config = dict(
    arch='convnext',
    model='multi-label image tagger',
    dataset='short English words printed on busy colour backdrops',
    train_examples=90422,
    image_size=48,
    crop_scale_min=1,
    horizontal_flip=False,
    translate=0.06,
    color_jitter=0.1,
    isotropic=False,
    norm='layernorm',
    hidden_act='squared_relu',
    mlp_ratio=4,
    inner_norm=False,
    moe='top_k',
    num_experts=16,
    moe_every=2,
    expert_mlp_ratio=0.25,
    experts_per_token=2,
    shared_expert=False,
    patch_size=[2, 2],
    depths=[2, 2, 3, 2],
    widths=[48, 96, 192, 384],
    kernel_size=7,
    num_labels=47,
    residual_init='zero_last',
    optimizer='muon',
    muon_scale='original',
    learning_rate=0.014,
    momentum=0.85,
    nesterov=True,
    orthogonalizer='newton_schulz_5',
    adamw_lr_other_params=0.00072,
    max_grad_norm=1.0,
    max_steps=12300,
    batch_size=256,
    epochs=34.8,
    lr_schedule='cosine',
    final_lr_fraction=0,
    warmup_steps=610,
    weight_decay=0.03,
    adamw_weight_decay_other_params=0,
)
Rows from block 6 of a small multi-label image tagger, named by matrix and row number. Rows with one number belong to one neuron. Each number is 128 + 24 x the weight over its row's rms, rounded and kept within 0 to 255. All counts start at 0. Numbers have three digits each.
After each neuron's rows are labels from the 100 images, of 14848, where the neuron reaches its highest value: "responds to" is what is common among them. Only what is clearly more common there than usual is listed. The data: short English words printed on busy colour backdrops. In brackets: how many of the 100, against the usual share in percent.
# fc1: MLP up (model.blocks.6.mlp.fc1.weight, 768x192), inputs 0-63
# fc2: MLP down (model.blocks.6.mlp.fc2.weight, 192x768, transposed), outputs 0-63

fc1.5:154108139147127124133128086133138164084139149112096142151118128107134161105125151120169099186114110128087127143124102075117078102148138110176156081098129111097147153116127141166096144103111137
fc2.5:117131122115107101163132179120160124096124135114157132181119146130162148148090153133129122122137110123141100125098107101108128202126115128128156121126165161151123129120145151133142121126151124
responds to: capitals (68 vs 34.2); the letter n (52 vs 22.8); the letter w (31 vs 9.4)

fc1.324:135122162084139100117150114087125163099151157148146135144189104098122159143173100103148138127138100134125135107151137140086088170121135179094119089079152146111123123169134111106123116099132118
fc2.324:167123143111129109094128132144145133133153123122127121139096154145103125089108125140132064135135117135138137145137100134127125150160125121106110141110143172059135128139124095087116121130156121
responds to: the letter e (79 vs 35.1)

fc1.298:152099131124142141142124113071138140143139128144085122158121115131105126119147123095114102124132127131123097123118166176094087124122162166088171137130137091146121122149170122116120105145126124
fc2.298:126108158125085159141107124147142105111147153153171096119117146174142136146118155103113116146149126134136111175118100189124088122147125133116138104062159140132130128147115113180117133105127074
responds to: the letter o (77 vs 34.2); serif (70 vs 25.4); the letter u (26 vs 9.2)

fc1.133:125147052122110131105174140083166132189169116160117101122099119150118148144122135069125093140132128098142105160149179147157141144146143137123139103138104141132139111118105137101118134140124118
fc2.133:125128136091155118149124128145121155172124119165098149117144139131096090120173169143166079125109134145134144138130106142119130131131108104139132143104153104132104142091144132161118094078157130
responds to: the letter g (58 vs 10.4); the letter d (39 vs 15)

fc1.155:137125115131154125101165146135114120144096139120083112125149142152071114140133171099149144136088120115141078091090140158102103154149166143094168147142135136150057165106135156127130127116151099
fc2.155:120058126118114067157155130104122118186098097103133134134150109149104122145126135149086078132124127135097157110132093160176125135131093121099104084098139095148101122140148155110158126098124139
responds to: the letter e (83 vs 35.1); capitals (66 vs 34.2)

fc1.583:107147141121127090089104141139127155138140075132178123130139091116148127123120139129106099122112143091140146109102107142105169123155149152153134138115112110161105137121117124125130146200084163
fc2.583:082138116152161127109095139126123154117080138124115110145118109137128102079167157162120098086154102126103105126071135154172125117119106135162123099130110135094130139096106121136123071102118159
responds to: capitals (62 vs 34.2); the letter k (29 vs 12.2)

fc1.424:126122142155164134128115140116117156125165120139123140137150118124066103131134110161159129114137077097097122173180114104136146124127116106117125125163130116151114104148134101145102114136085175
fc2.424:164135084180119148140135136142157091059147156096149121119164165110106149091135116123141111120127162131141126137138099138148142195128144133110112093095107170117122083150111148155090179107086095
responds to: sans-serif (93 vs 58)

fc1.708:183120088160124111116121108075109099124128142130126091113137121141120172155137113127102149116136169148130119110106080162131147122137156092127097147149115130146127099112151128126119133144115128
fc2.708:143116078111116117140087139097142131109100176145107129136141131106173134129161144174117128120095158087098112104140147125157114133094148101121155093137160122130122114139123113162133121141132133
responds to: the letter b (58 vs 10.4)

fc1.609:153127139142120085119133125122143147147131135134082098153134108108102105099151111134105105133117162104105152139132161108127085115142145135109141124118131143126097134138141110106099115153114136
fc2.609:139172156110162102160137148147138110115159146126122142109146165129101148155133141123132150137106067121155147111111137156099139066169086146129115151156137126142117144128149096096136149144091111
responds to: the letter s (100 vs 16.6); the letter u (35 vs 9.2)

fc1.69:114170106105180163134078134079146173168112081078101085121166115144122109169155106153109084134150158109165118137128105155116102093130110137088144109137113111090154100110125122127151105157112148
fc2.69:131118143156119093108066133165144102133111123117138167104122133191122119135141130138143119130116112123103132144137120131086105130119125127123132139141118148133112200086164133176165118130153140
responds to: grey ink (47 vs 8); the letter h (34 vs 12.4)

fc1.736:115177152088144099127127121119119194141120119111106139146137164130143133096123090164098112070128092128100125133126159152111125117100159099118178113129172163126114115119147086121139154148184120
fc2.736:146102131136130160114148135159122082128091116107176123111163120158132159111139090135129104127114104127160162110131139107153157133090181140162089185097132122112112151148129145159118123100121158
responds to: grey ink (99 vs 8); bold (98 vs 46)

fc1.476:152112119130133158151190151111149141163124112131112160102113153090173135137116139070160150122109155111142141119130120119149159094115117105137109098119129106126100112131147053142140159097093132
fc2.476:119136104131174128115164108176131137115150137171093161108135152065156138135133125119177150142121113103129143090153142135137106124122163099083127109113134115152091147140114134136110146121135156
responds to: the letter t (76 vs 23); first letter capital (72 vs 32.6)

fc1.100:124115123137120151164155130124082132152114125141123143144135113153134145083151122123139146124099157203096100139135115178118182147116148124104113171174119140125112119151108150129116102105127123
fc2.100:140092133131121112092157131120126140106161143154109109176124168143126114084119107130139104110120082059147116166148127115078106151127166162127126166133114170118070118107133157128131126112112125
responds to: the letter p (73 vs 13.1)

fc1.220:140120130166160142131080117116149135142125132125149157116129149113127123121123112101140118158118156164122119131108121106119139129136098133140128174141152120097113171156098110101104121153124139
fc2.220:113120120133124152148141143111118148125134153184153121134124117089163119084081113086136121171124154113074105102138125088128090093138121089128120125134078161134110144121122098141149108164142136
responds to: the letter p (83 vs 13.1); small letters (81 vs 33.3); the letter a (77 vs 35.2); serif (58 vs 25.4)

fc1.724:129146116130141137140158123139155098132149119090076098125098139130153117109172135129167139112128144129147143150104151156133100119141101164100127099151109103090144136109121112118087111136153140
fc2.724:157144158092156126129134142104115175130110147096164111101152092136132109155126123139121168106114136105116130131138080148127172116142135144112137119150116131109136161130130074104093087130126150
responds to: capitals (90 vs 34.2); the letter a (69 vs 35.2); the letter t (59 vs 23); serif (52 vs 25.4)

fc1.213:143113150146120214139120148102109118140119165106131112190157135112166123088153136128122077139159101136131101159143101116180128115177145134118118112090138131144119149146120141149144130134116120
fc2.213:100166149149101108119110112147137142134152096103092142164114106127140129090105139111114102091126136203144122095105151114163107127169119125125133113183103132145162113089156177119112141103182144
responds to: the letter w (33 vs 9.4); the letter h (31 vs 12.4)

fc1.709:119114121144126162106120137124225123081167136111098105130095133146121123157101159155150122153150129155119156102156097114104074099147135144159160162143111086106147174120118112114107139112126123
fc2.709:092151120104099088137104186104144128130120132136142139190098101073152117141086140084153110128117101128136137118141133135155104129142120145140158140112116142073128170102127082121102166121106104
responds to: the letter o (77 vs 34.2)

fc1.667:136149085121130132154108169141166131155100106146111146110094132119138142163094097127168094138134119111160164151119109081133158117126148097111135128148115138129058110143152159131136118101113133
fc2.667:139139117107143159125114117160131157139163176159120151151077122122158116124116134109127100117138138133148135068149112101132135118134109094161099135131096137193085173158143142093126156133110149
responds to: the letter p (36 vs 13.1); the letter m (25 vs 9.9)

fc1.419:175186147144194164143124114116134115119153123123152124139148088129152100082114096130111129126128149112150100140137155167144165148135078124117124135141157142140102129117121129109112135122140228
fc2.419:142165163150059143142080153158151122151098132119180151154132115165144129122091125127113111171113141158110108149071102156138158107104103127121149151132117129153151166138099108157124141133143149
responds to: grey ink (97 vs 8)

fc1.493:119156112123101158124116115096144172192135137126154155124084112111143143125095083082139079165122139138131129182118136111152107131085133132109148085114077135133125135112168153134131119113115125
fc2.493:139162148116129131149101154128113144148092168166087149119108148091100112106154147094180112139112165133151102122123108109107129134133068170148096144141150134134102121115165122118152130160135130
responds to: the letter g (70 vs 10.4)

fc1.315:135119127130136127121123162114134142140135095150098151131110115152142124198081103112153171106092150115120149131123103144157187127116141113158085126125167149070100144114110135108135116155184094
fc2.315:109149146135118131086119138172131183157146151174139197103143120143142106160087115114139140089135103131134102086166106089167144116154104143166151087072131097116128134136118139119141146119102082
responds to: curved (69 vs 30.2); purple ink (68 vs 8.2)

fc1.717:149145079171117109123107140136112153147101142162134150168109147119088175158175127101106110137110150156145159140115133109104178187069136148075135131152145121117107136116098139128147094161103114
fc2.717:149096100122111112159110137123131106123106146123119153142141180150094135112132118142124135199132095078126155127106081144129153135131132075135131113162116084087119161139144125106092163178082153
responds to: the letter t (99 vs 23); first letter capital (66 vs 32.6); the letter i (49 vs 22.5); the letter g (28 vs 10.4)

fc1.664:135130111133143132145150108108079117084099144158119131196147141127115114128143100123160174126095093159163184111100088125104126112133117123107165142125107107093160181144115146128088130124131130
fc2.664:118129120123094186095091138117159143136128129125063126146135105164148121126103119152140125144172093164100149171161133131103114108167128095116146138062109140127131165124098169148106117093166128
responds to: the letter m (28 vs 9.9)

fc1.579:091150120105132117096126153105143099143105129166104123147124131160134129119098130110134118138169130083134163084151161090115136137118167130137085077159109125133126110129122144142162138142126118
fc2.579:106178103094142157155147148111138164141157156133139138131143099081140140141131105155103174074169184104098111134146102120117142118125124121147113111135153153127158088106107102128175140139157143
responds to: the letter p (46 vs 13.1)

fc1.233:106127151122143122158136111121143136165119100126139126133097131123141117112119119204146129193131165100119157099094162139141140126140134117163137126171157156122095112131110176140140137149134130
fc2.233:121165128117110125162141126078210121103121128144126171117107116166109141109116099136085149155117108126122134165166094114122130171133106117144100147181169145112102119104140135149137155148132097
responds to: small letters (100 vs 33.3); the letter b (58 vs 10.4); the letter h (44 vs 12.4)

fc1.743:107135144208135123113144140106108107121121137125160116125136154126114132129143110130189136108084161138100101093103121127138134120134113154132099149122103173074130162138136130133125168145157127
fc2.743:122095117138146143119107138118063130163124121140120140130171129119151097135112160121117157170171110149088123167149143125128109158152127169092135142131080081125131133152104128113110161107090115
responds to: the letter p (89 vs 13.1); serif (76 vs 25.4); the letter u (28 vs 9.2)

fc1.108:101136155121145144159115133108131160141122147120053180137143122116154128120162152112087140113115139086136156114094088107148140111135127162142151118123080155113108138157129102076128125146099117
fc2.108:166169124097184099152128155141128147117172112127133151127182145122138115141154107131125139137102086152136125127130137153111145108150115124130134142149141119140130149134121129085163117143109113
responds to: the letter s (100 vs 16.6)

fc1.177:150117134122133120168150125090130130129142129106102116125135134092116085124153113069127151152127119100145159127098105161141153140121104116121116148091113119142145177139150125127146114104118136
fc2.177:132124125127119125133192113137141134149108179120109148134146121165115114142113162092128095116108152134088161145117155153175111119117166138106165127098135145097174107151128169096097112150156143
responds to: the letter w (33 vs 9.4)

fc1.252:130127112149097124123138147109085122129131135144147134158112169139103181173119149080160176144197166137118114115151112153119149068136121156109120121162113162156129102141127146122133109121151138
fc2.252:129117131106109111147118154133103117116142126152094125100081158164111126116129084113148102158130126080098142150114098128086106158134173137146171127111150162104152147127102135149101095117132161
responds to: sans-serif (89 vs 58); pink ink (33 vs 8.7)

fc1.509:129132135125134138064146153140145117137127154187111157148148132133161145168124129126174117124126138172116163142151149138135169153137117178134142144127146118172080050086093131140117133114106119
fc2.509:131134089116109159133136144085142141111150126125169120113113146161121160112152138118088089130114109120134123099158155111133146151098166116119143088133150098132138148149140130113137131121137127
responds to: the letter b (38 vs 10.4)

fc1.193:126128113130181128173100082162084100088148117138152134112124103118141085100133148066121127109121123107143142147159097166177125149123132109122079108126120112157128149109127129095137113135155151
fc2.193:114147171149128133153132106144164165140107161102150120167140129133145091152079138080121103117139068127138122113132134140102118129124091103119136097118081119159105138086135126139139133167131150
responds to: grey ink (39 vs 8)

fc1.623:187143148103101090133105100138114153158159116133143105192115133162113145091143154101118054143142099107148148148132140142134123128121137152107110162143120140136095128138088152142131158141126089
fc2.623:134151132129135129152058105120116107144172135118131091116108090143115114123129172161150140129150162124116108128111130149096137137108144088138107110130123130114143132120153122089158143082135115
responds to: the letter s (58 vs 16.6); the letter h (30 vs 12.4); the letter w (27 vs 9.4)

fc1.429:140137167128099136133152171121116107132137091104128127160131130140133120099153101111127150143160145095106127153188122137179126109153150161157104096125150121110157142160162142132154156146142126
fc2.429:096126127116088124131153131112131123105139133117148128156110132171163148153107151097115169174134130108122122100110088154118106134129113115098126136128087150089136113172133126105140111195139128
responds to: the letter u (44 vs 9.2); the letter j (35 vs 1.7); the letter m (26 vs 9.9)

fc1.739:104127124103101039152107123124146159102109143122153132187102134115166131155131152117140091096130186112140166121140114150156144173115140157128112120107185106147134165144170099078104114136135122
fc2.739:157107141167121130157120126144125129143111108102094133080160128102074150148145168137097080172120130133108159111128134095150196150145099129125108088153137123118175126107136131097130111140083116
responds to: the letter e (77 vs 35.1)

fc1.375:148119136183129130114167137183117155141114156112114142104144153127148086140104101085109132120110201109110129105129126140146116149150156124149146154116096123123104123079126116127127120177115125
fc2.375:095157081153167135132131137084132139143135124110085145109087138146128145117086120102101145101150120120128108080093181114128158126164155126158106159082086125114133130169150111147090144094114124
responds to: serif (83 vs 25.4); first letter capital (66 vs 32.6); the letter e (65 vs 35.1); the letter f (30 vs 8.7)

fc1.459:165139104128131142113125102132154102140115133112142107130121135134125154123197156140136093119123133144133135134117134171117082110134140158130162142094152127114130092122100164126125132129134142
fc2.459:129130129122184145137064116157113121173132128105136109144156137137120104134106151113157070129126094105112150103140157165177119147085128106142101164147118121107144135131139118157139079123139140
responds to: serif (96 vs 25.4); italic (74 vs 45.9); capitals (63 vs 34.2); the letter e (61 vs 35.1)

fc1.89:143159093147079133166088116090145116148119158150138161121165119102119126118092160140128077120069136106145135140124107094134100111118140111081137139106112140129132152118142142148115133115138109
fc2.89:129110108140129176112149150143127101111136118105120115114132154116114148141129086078142084143162129092137120167176128161138139155136160105164130136135076137111115147134177113109117117135123124
responds to: serif (63 vs 25.4)

fc1.407:069119092067118115161169167147160124093131119096158102117153128094132139146095161149143143135123128157129138117102137146115106128101137127161129104104157150079141157164125120129144119154136112
fc2.407:114152129124172168101104136107121113147152130105105124068118100067131129095148132115122098123092158114171183111112124127111182115111097117138130142104162127164121116112142121103161129133080119
responds to: the letter e (95 vs 35.1); serif (74 vs 25.4); italic (73 vs 45.9)

fc1.502:114082144145120139152125099125149150101112132149127143132160141084081108121128057083139129105070128126126150156162151137110142099132153145103130139101126077115036150157097093119134099132144124
fc2.502:157162145139109145136131145142163092119138120129126126107167088105119101205085109151146082120124144104158121170129144121104122095130102110120125114171125145131128125158150108100159125094135136
responds to: curved (87 vs 30.2); bold (79 vs 46); italic (71 vs 45.9)

fc1.733:117131081163146136132130162142105126160159107145107127128140098122135150119135116113138146141080102106146110108120149140137142153151094180153137149165145138035149136150153150113091106111118127
fc2.733:126102126154097121103091131099136151160145127167164103076113161150145144153156155101102156161103102098103129120103102155122135095141164100117133141148136118111155168137093168099137136153127110
responds to: the letter t (66 vs 23)

fc1.399:129116142181103106141123109106099100136189126164112123141118134159102146161146147068107152178166163128169126179162131150121143081111122100145156110124160132151114109140110114143155116144127130
fc2.399:112085081139151172132102135111132131147108128142129096120120146143098146134152122139109153161116118054104110150115102135156100152113165109120135120119117143092145144148114116140161105134091130
responds to: the letter m (33 vs 9.9)

fc1.385:145148086149095098083158109106153133131092142152159073108143135083129119114169102144150154098134129126131140165139116110142114122132127143110149140146127127169107123110163147101187106110125110
fc2.385:147129114134158082154117143148114105110146085155115142139128153143152149078075135154167117138094125111150159114141128130137142117122158180131130148129139160114096076098114146086128156174118178
responds to: the letter b (33 vs 10.4)

fc1.73:107173113162125139090144118107171128148117129104162144136128128130048136119116113114143141118118120098171151163128108150117114108117160121141104118124112138115143107144150141122137116124149131
fc2.73:178151141148128137089169122096130142102155164134090105144130107087108112141114083146108144136143148122130124154141111161160155186102145145137143136129105145148124069135148166147106144108131126
responds to: serif (100 vs 25.4); capitals (83 vs 34.2); the letter n (74 vs 22.8)

fc1.30:125126137112110121118158128090108154139105119130179140136158130161096137088107120101123119121104117107123135099117090143170107102171161137140115127115136068107130157143146143138111156126179128
fc2.30:124084140141148114104131124091097168123094153163151140149112119135096105090111124154135136108124168126120131135121085129174091135139114065105140169129127065110137101149139089149124128100113104
responds to: small letters (90 vs 33.3); the letter d (70 vs 15)

fc1.548:093126162136123117116188148116138132147077175132122104126179113112131161122146142149100119141142159090088084114142157128131140108138129159118130135132161108136166082140123090150126103126129128
fc2.548:096119118139146119081145127128148095156128107135145128082096152119173144115113146169154144096104107104130143152100152125100106106140137075163091105136151121157106174148098122115108086128170130
responds to: curved (95 vs 30.2)

fc1.16:137152119167145143124126136155146113094114130119156175090129108116141150143102107092118182108146111135116139154177090150165129122128100126129129137120128104111129149127133104080105094152114110
fc2.16:144105166131141135148154132132119162156102181075130098140125145170114150138128162100137136128166148160147138100156132142146096113157140162105120148113135157113136121107118122066086159159120138
responds to: monospaced (69 vs 16.5); the letter i (65 vs 22.5)

fc1.535:122141082153134116139126110147142115042149101115155108097142149090109122141122098116130141106120161088133171142109084147177111138118131147138128104115090102139127157129145126077142109116130128
fc2.535:185135147184137109152120119101120112125148114098128111121151137124164130130107083152101122071075128129151142179131102122131185119087135120138135080133103136144113165151133124130094142138108135
responds to: the letter b (33 vs 10.4)

fc1.433:133116141119137142128142111148116112128099133123140150125104146155107113084154134075212126114161074153110107146134141127149145140144112090104145085132067121114091091108119078119134155150098139
fc2.433:108096108129121132174131138139137140102159116079097128134123125163142122120155090147113129103153184185119144115162135117121128118124137143108116087120119156121132124145115130127118108175147117
responds to: the letter w (100 vs 9.4); serif (55 vs 25.4)

fc1.49:119132151102126036141147127100160138168107148131141108102139135110122155092133126122148111095141193147097105130159118160172157125113155144148146134107133153104131150120126141107148150174121099
fc2.49:144094113106128109149115122131101123124156087167115152069094111091112075095127109105109113127141149154091124087132130116165157166147114142151144139129098102136153055147111161107137163137119127
responds to: the letter e (92 vs 35.1); serif (82 vs 25.4)

fc1.547:127140120208150104143131138134178129059149191102142117116079152146144155118106118100115125101143161105122091103115086146142136099152140121149119124138106116128116109136124138116091116132123114
fc2.547:105105127118146103166077120124151111133103142094120131132142086116158148124151157116155122136093153147154119106086108122149130171153137102136150147139129148116159113138119139135116139161143197
responds to: the letter b (62 vs 10.4)

fc1.71:159126175120099104085114124135108104126119115118158124099112123136128139127177127095164147103153140112144119141112095121161152105109121099121132103084126139108135095143191121098105108132123122
fc2.71:139166154129145178131117156136150153143090154088153092108109128118100120109122145156129159085103121081101131115145143110127089153134159128150127099141110152154135090141141124122135098148107155
responds to: the letter w (53 vs 9.4)

fc1.301:116124136166117104098156106159129127144137127172141161119158112159130169135146159112156109076138133101107139138096126151105119176119073131119113127091138121148133107133150124156147184149120130
fc2.301:134117135098127093122119168098137127124089112140120109122126153126100081151119119126157110113108146139168126169143132133108118108203153143125154138138157155143151130137106124138145144116139090
responds to: the letter w (93 vs 9.4); monospaced (80 vs 16.5); the letter o (70 vs 34.2)

fc1.661:152121125130156112136112101125131095145119140105154118124104115136175132142144176156141085134154111142102135131122143134111118156132069140149095113109127137125131071128125111163123095123127136
fc2.661:101150143166154103149128126114119144117131154130143132122128131103154115134118186134146153105193125117123106095133096136139137115130109159100124083120115113118173113095106117080146155115086156
responds to: capitals (72 vs 34.2); the letter e (62 vs 35.1); serif (58 vs 25.4); the letter h (30 vs 12.4)

fc1.135:173154132138146155084135120060082150109150107136149122140108147149095111126152122118137137105147108099143111120123119143168114124173134108160105166110118130120144069150115135139114134110121125
fc2.135:128116130118112134160099154176135131147140121158111105148094108183137113106124081126058122116120107177102146044131126139113129108157127151156123127133145110130087109090162111141105139136130141
responds to: monospaced (40 vs 16.5); the letter w (32 vs 9.4)

fc1.757:150127122125144118157155149118109132185171119071169059107140130115128142180109111102129146104112103106100114100162162124139136096166126113119131143104153102113145146110119131165142128137107117
fc2.757:140118108136077065107125092128171099124149113121173105111088131121136131124110119147169169097151120138093132152110136099073091125144168133126107138128124119118081160117135121123129157190181132
responds to: sans-serif (97 vs 58); the letter n (46 vs 22.8)

fc1.104:102108116123131135134144130166093138106140116166114125123105090109136158145127131141125154142096083150128088140147191091121137149172115135120105129154171139095142131114094172121126196109124142
fc2.104:097123138124066136142127151112139133102146121106135153104128131121101109145089135157143098108117121128107085141144120126122150113128122145113093141126092070140183100168138176075117091125075146
responds to: the letter t (47 vs 23)

fc1.149:114140078119145152112110112101109135093114151146139108115111117135118159104149129128068125141112138129174092117168111119116156112128159133119190127125097144118130130140120156131109183149159134
fc2.149:109146121065111148124170110113111140122137142138098119135112104092118114129131142157109160121126093136116136136140138159147128131121075169162092110112168184116133127091163122159159108113139106
responds to: serif (98 vs 25.4); the letter s (57 vs 16.6)

fc1.33:088162099126100126115090177154135109137181176134148124145149125160140168148120129150095097155161152107171141134101127116126116135141097089135151154097184142138114116156100145120128105133117136
fc2.33:199099114122147120128096142146177132120118132119154098123147169178161126077121156088121139144118101133148125157083129097138147079126101109148123167142111151139149121102146109127126140071115122
responds to: the letter s (39 vs 16.6)

fc1.469:112098109185134063144078090142162113102096171100129162153133158133102117120137130136110116149071154092165110148123108148099134119113099142099144114105125123152159099118157144103142154148147106
fc2.469:112133125183116075117112114116134138131095090109111115112156132145088097156097114157103139091167140147116114106166112119146116109103143134133111111124167167144151143153139148144143127102127115
responds to: the letter b (36 vs 10.4)

fc1.204:137133146152092141136144127077132144149107096149157110134135142157149114101119135086105136079099170147134135099110141124161162109088126150139079162149142142117084148124132116127146149119130118
fc2.204:089096142133094137099096128124157135133097139168155168162127130172138158136084115163146154133084152089171145125152117089115121125117142165081173129166138160102123107113120169125140123118130117
responds to: the letter u (49 vs 9.2); the letter m (25 vs 9.9)

fc1.669:142126107113092133132140138124134139173089108142130094104154113103136166084108184085125127091126130136091068135140087139134153160192153168122128114178116136145183109144103126135152140133137112
fc2.669:143106174162091118139136096144172089116172116142097099070106135122131129119097122123107144097141135132177113154147145114109110119091097084172135171117106136095125145152101138115138131129124100
responds to: curved (100 vs 30.2)

fc1.392:113104133127149102137106148147166148139171120094168104156143067147175113145112121119160103153113121114109138158110146128143137136124086100132093138121140119130105102145122119132118110145139160
fc2.392:122143135108099165110139169152179127123121149165144115187121058131109143150131109127147149124139169121132151081103133074130142117143128111137115089093141132129136125086127142102106091113146114
responds to: small letters (72 vs 33.3); the letter o (61 vs 34.2)

fc1.309:121171138120147085134076141141150159139127101107162123135099129164111109125110133148122138177088151153114124127084141118136167162078168102120149104139148145125129139120126164097151152111127130
fc2.309:122107122115144160166137126099085151106099139109089135118182117135115134154151128161118147118132107151167132130122126157106134154137148144160140123148125108126111171122158103130154099120110160
responds to: the letter t (100 vs 23); small letters (67 vs 33.3)

fc1.640:144161117134126126100102142128070137113133160128076212128109134126140123118130140105102152105095146122130136142136062135161132107104123090153122136100091140094107123142153081150147126152111126
fc2.640:131170161084174121126137153141131101133142133140096064120153152108110132075144150116109169141120107123133157094133084162077121085163121110082159147110121156151093140125117098113088109128135105
responds to: the letter s (80 vs 16.6)

fc1.538:132143089126136114114119144101097138155101133165124155174105166109105129144085155141147146119132165139128152085161195123133082138120154120107106101129136121123131152084104132141144103145119158
fc2.538:148136129135164115148098109127129133127131123111127111102119157122155145121101113159135101117143082120185135112137129143086141150132189116125114104119108140107124139151131118099149115146125135
responds to: the letter b (44 vs 10.4); the letter u (25 vs 9.2)

fc1.641:134118162144145152133111073158142098107136136150137160129129078141101078096131098188126130117089104125186092101127127149141114152103129155071165158113128136135142156150116149132123194158144131
fc2.641:089178171115141169143115095086117148131082131132135144152104115132089120142113150123094101164181149138130141163130111142148112125110101142108088122126147167122109158174099156121132100126125127
responds to: serif (91 vs 25.4); the letter c (39 vs 12.5); yellow ink (36 vs 8.3); the letter g (26 vs 10.4)

fc1.22:143131116135128176161169125104097123119133142161093141152143145127131179099163111133162117125113140160165142148130107124133127124154128131104102162122127100090090145127107138131141123174095113
fc2.22:081117132121136126108130156121161146137142115169108191151101093106121162107127137141119106151136167158107108164133149063127104100136139108113149144156150118134145173119125124102128105096150104
responds to: the letter p (42 vs 13.1); the letter w (26 vs 9.4)

fc1.504:138140127103118143137161099101144142137162099176091128087090133156099136123101109089124140142110159156132124097118167115097127146098144144122132145160142117142138115128153145124127126133145102
fc2.504:158149134135099114093150129123136106146139119098113135150151117109116121085157112110117118144117147112143139136128122138108121119109149102128134129147115138154125116094115076131108169149156105
responds to: small letters (89 vs 33.3); the letter f (48 vs 8.7)

fc1.676:087121130126112134122182121144158150119173129177159175105132120162158136112111144088154118124133139121127120113127151117109095158123098175118076116115139125148121166130153110091122156131108140
fc2.676:111122146126087120130158154108120133147110149143090100156112123145146126109142148142118059110091142100107103097163100113141123126163145159134139137117150178128131093142156124165160154120109120
responds to: the letter w (77 vs 9.4); monospaced (70 vs 16.5)

fc1.371:105127096101108099150089141105119104168106108131137158149158114122155077122166174137131109169107130147128145173144105134140141136125159115152149159126149133084131119136156168122129152128106117
fc2.371:131142130119169115149091122166140134094140150116100140101085110119111132142106147126133132143135087126112138149173113105128156105133127132127085145140155148122100136132117154164131138135155096
responds to: small letters (68 vs 33.3); the letter k (34 vs 12.2); the letter b (29 vs 10.4)

fc1.360:093168124119115136112123141118109120144088181129089154124138161164123113108183132155156154091125114148127175106137091134175110094125123125115126097131112174080117079131156125092187117156118101
fc2.360:142182138128149178146114143113145146127120130131107082110144147119100154125158110153143153120112132145127112133134147103096140125140151123104160119105147082119156135133123166098123124086149127
responds to: the letter s (56 vs 16.6); serif (56 vs 25.4)

fc1.53:159153114122113142116113141150110126109162115115145103115157079132130122138128138146101116141152154126118127181139113105152119139137134137105112130147109175065116184126122133131127091130134151
fc2.53:099143131148121179137131121082125115138103128151123141142143154105122151131126106122163118084137086123115135133112087077079111115118114097104154109097105113141160141148148140117143154080125131
responds to: curved (61 vs 30.2)

fc1.448:092114065097120170126136113095132124161095140086110121064130107146109144135114125109139209149146148123123128147110139111155164121116137093122110079104123123134119138082120105125130146141116127
fc2.448:168139125121108168087144144148141116137102158102194160140133137104138146114111120124128158117175133103111131123128139149131114132126134132110154134079133120140133137141138155177142151146148101
responds to: serif (89 vs 25.4); the letter n (53 vs 22.8)

fc1.25:133138131126140108101089136108129108161088103115120150121138136138121112117108091136095093123109132128148106159138125159148098136136161185121165130134151089147128128114188155089174123147111122
fc2.25:110097056111121109115103144120149152094160162118134109121163087147114111158126144154118146141168138109156146110144107184113152172138116137109099146146095120155161127108109165131100095138107107
responds to: the letter t (84 vs 23); small letters (77 vs 33.3)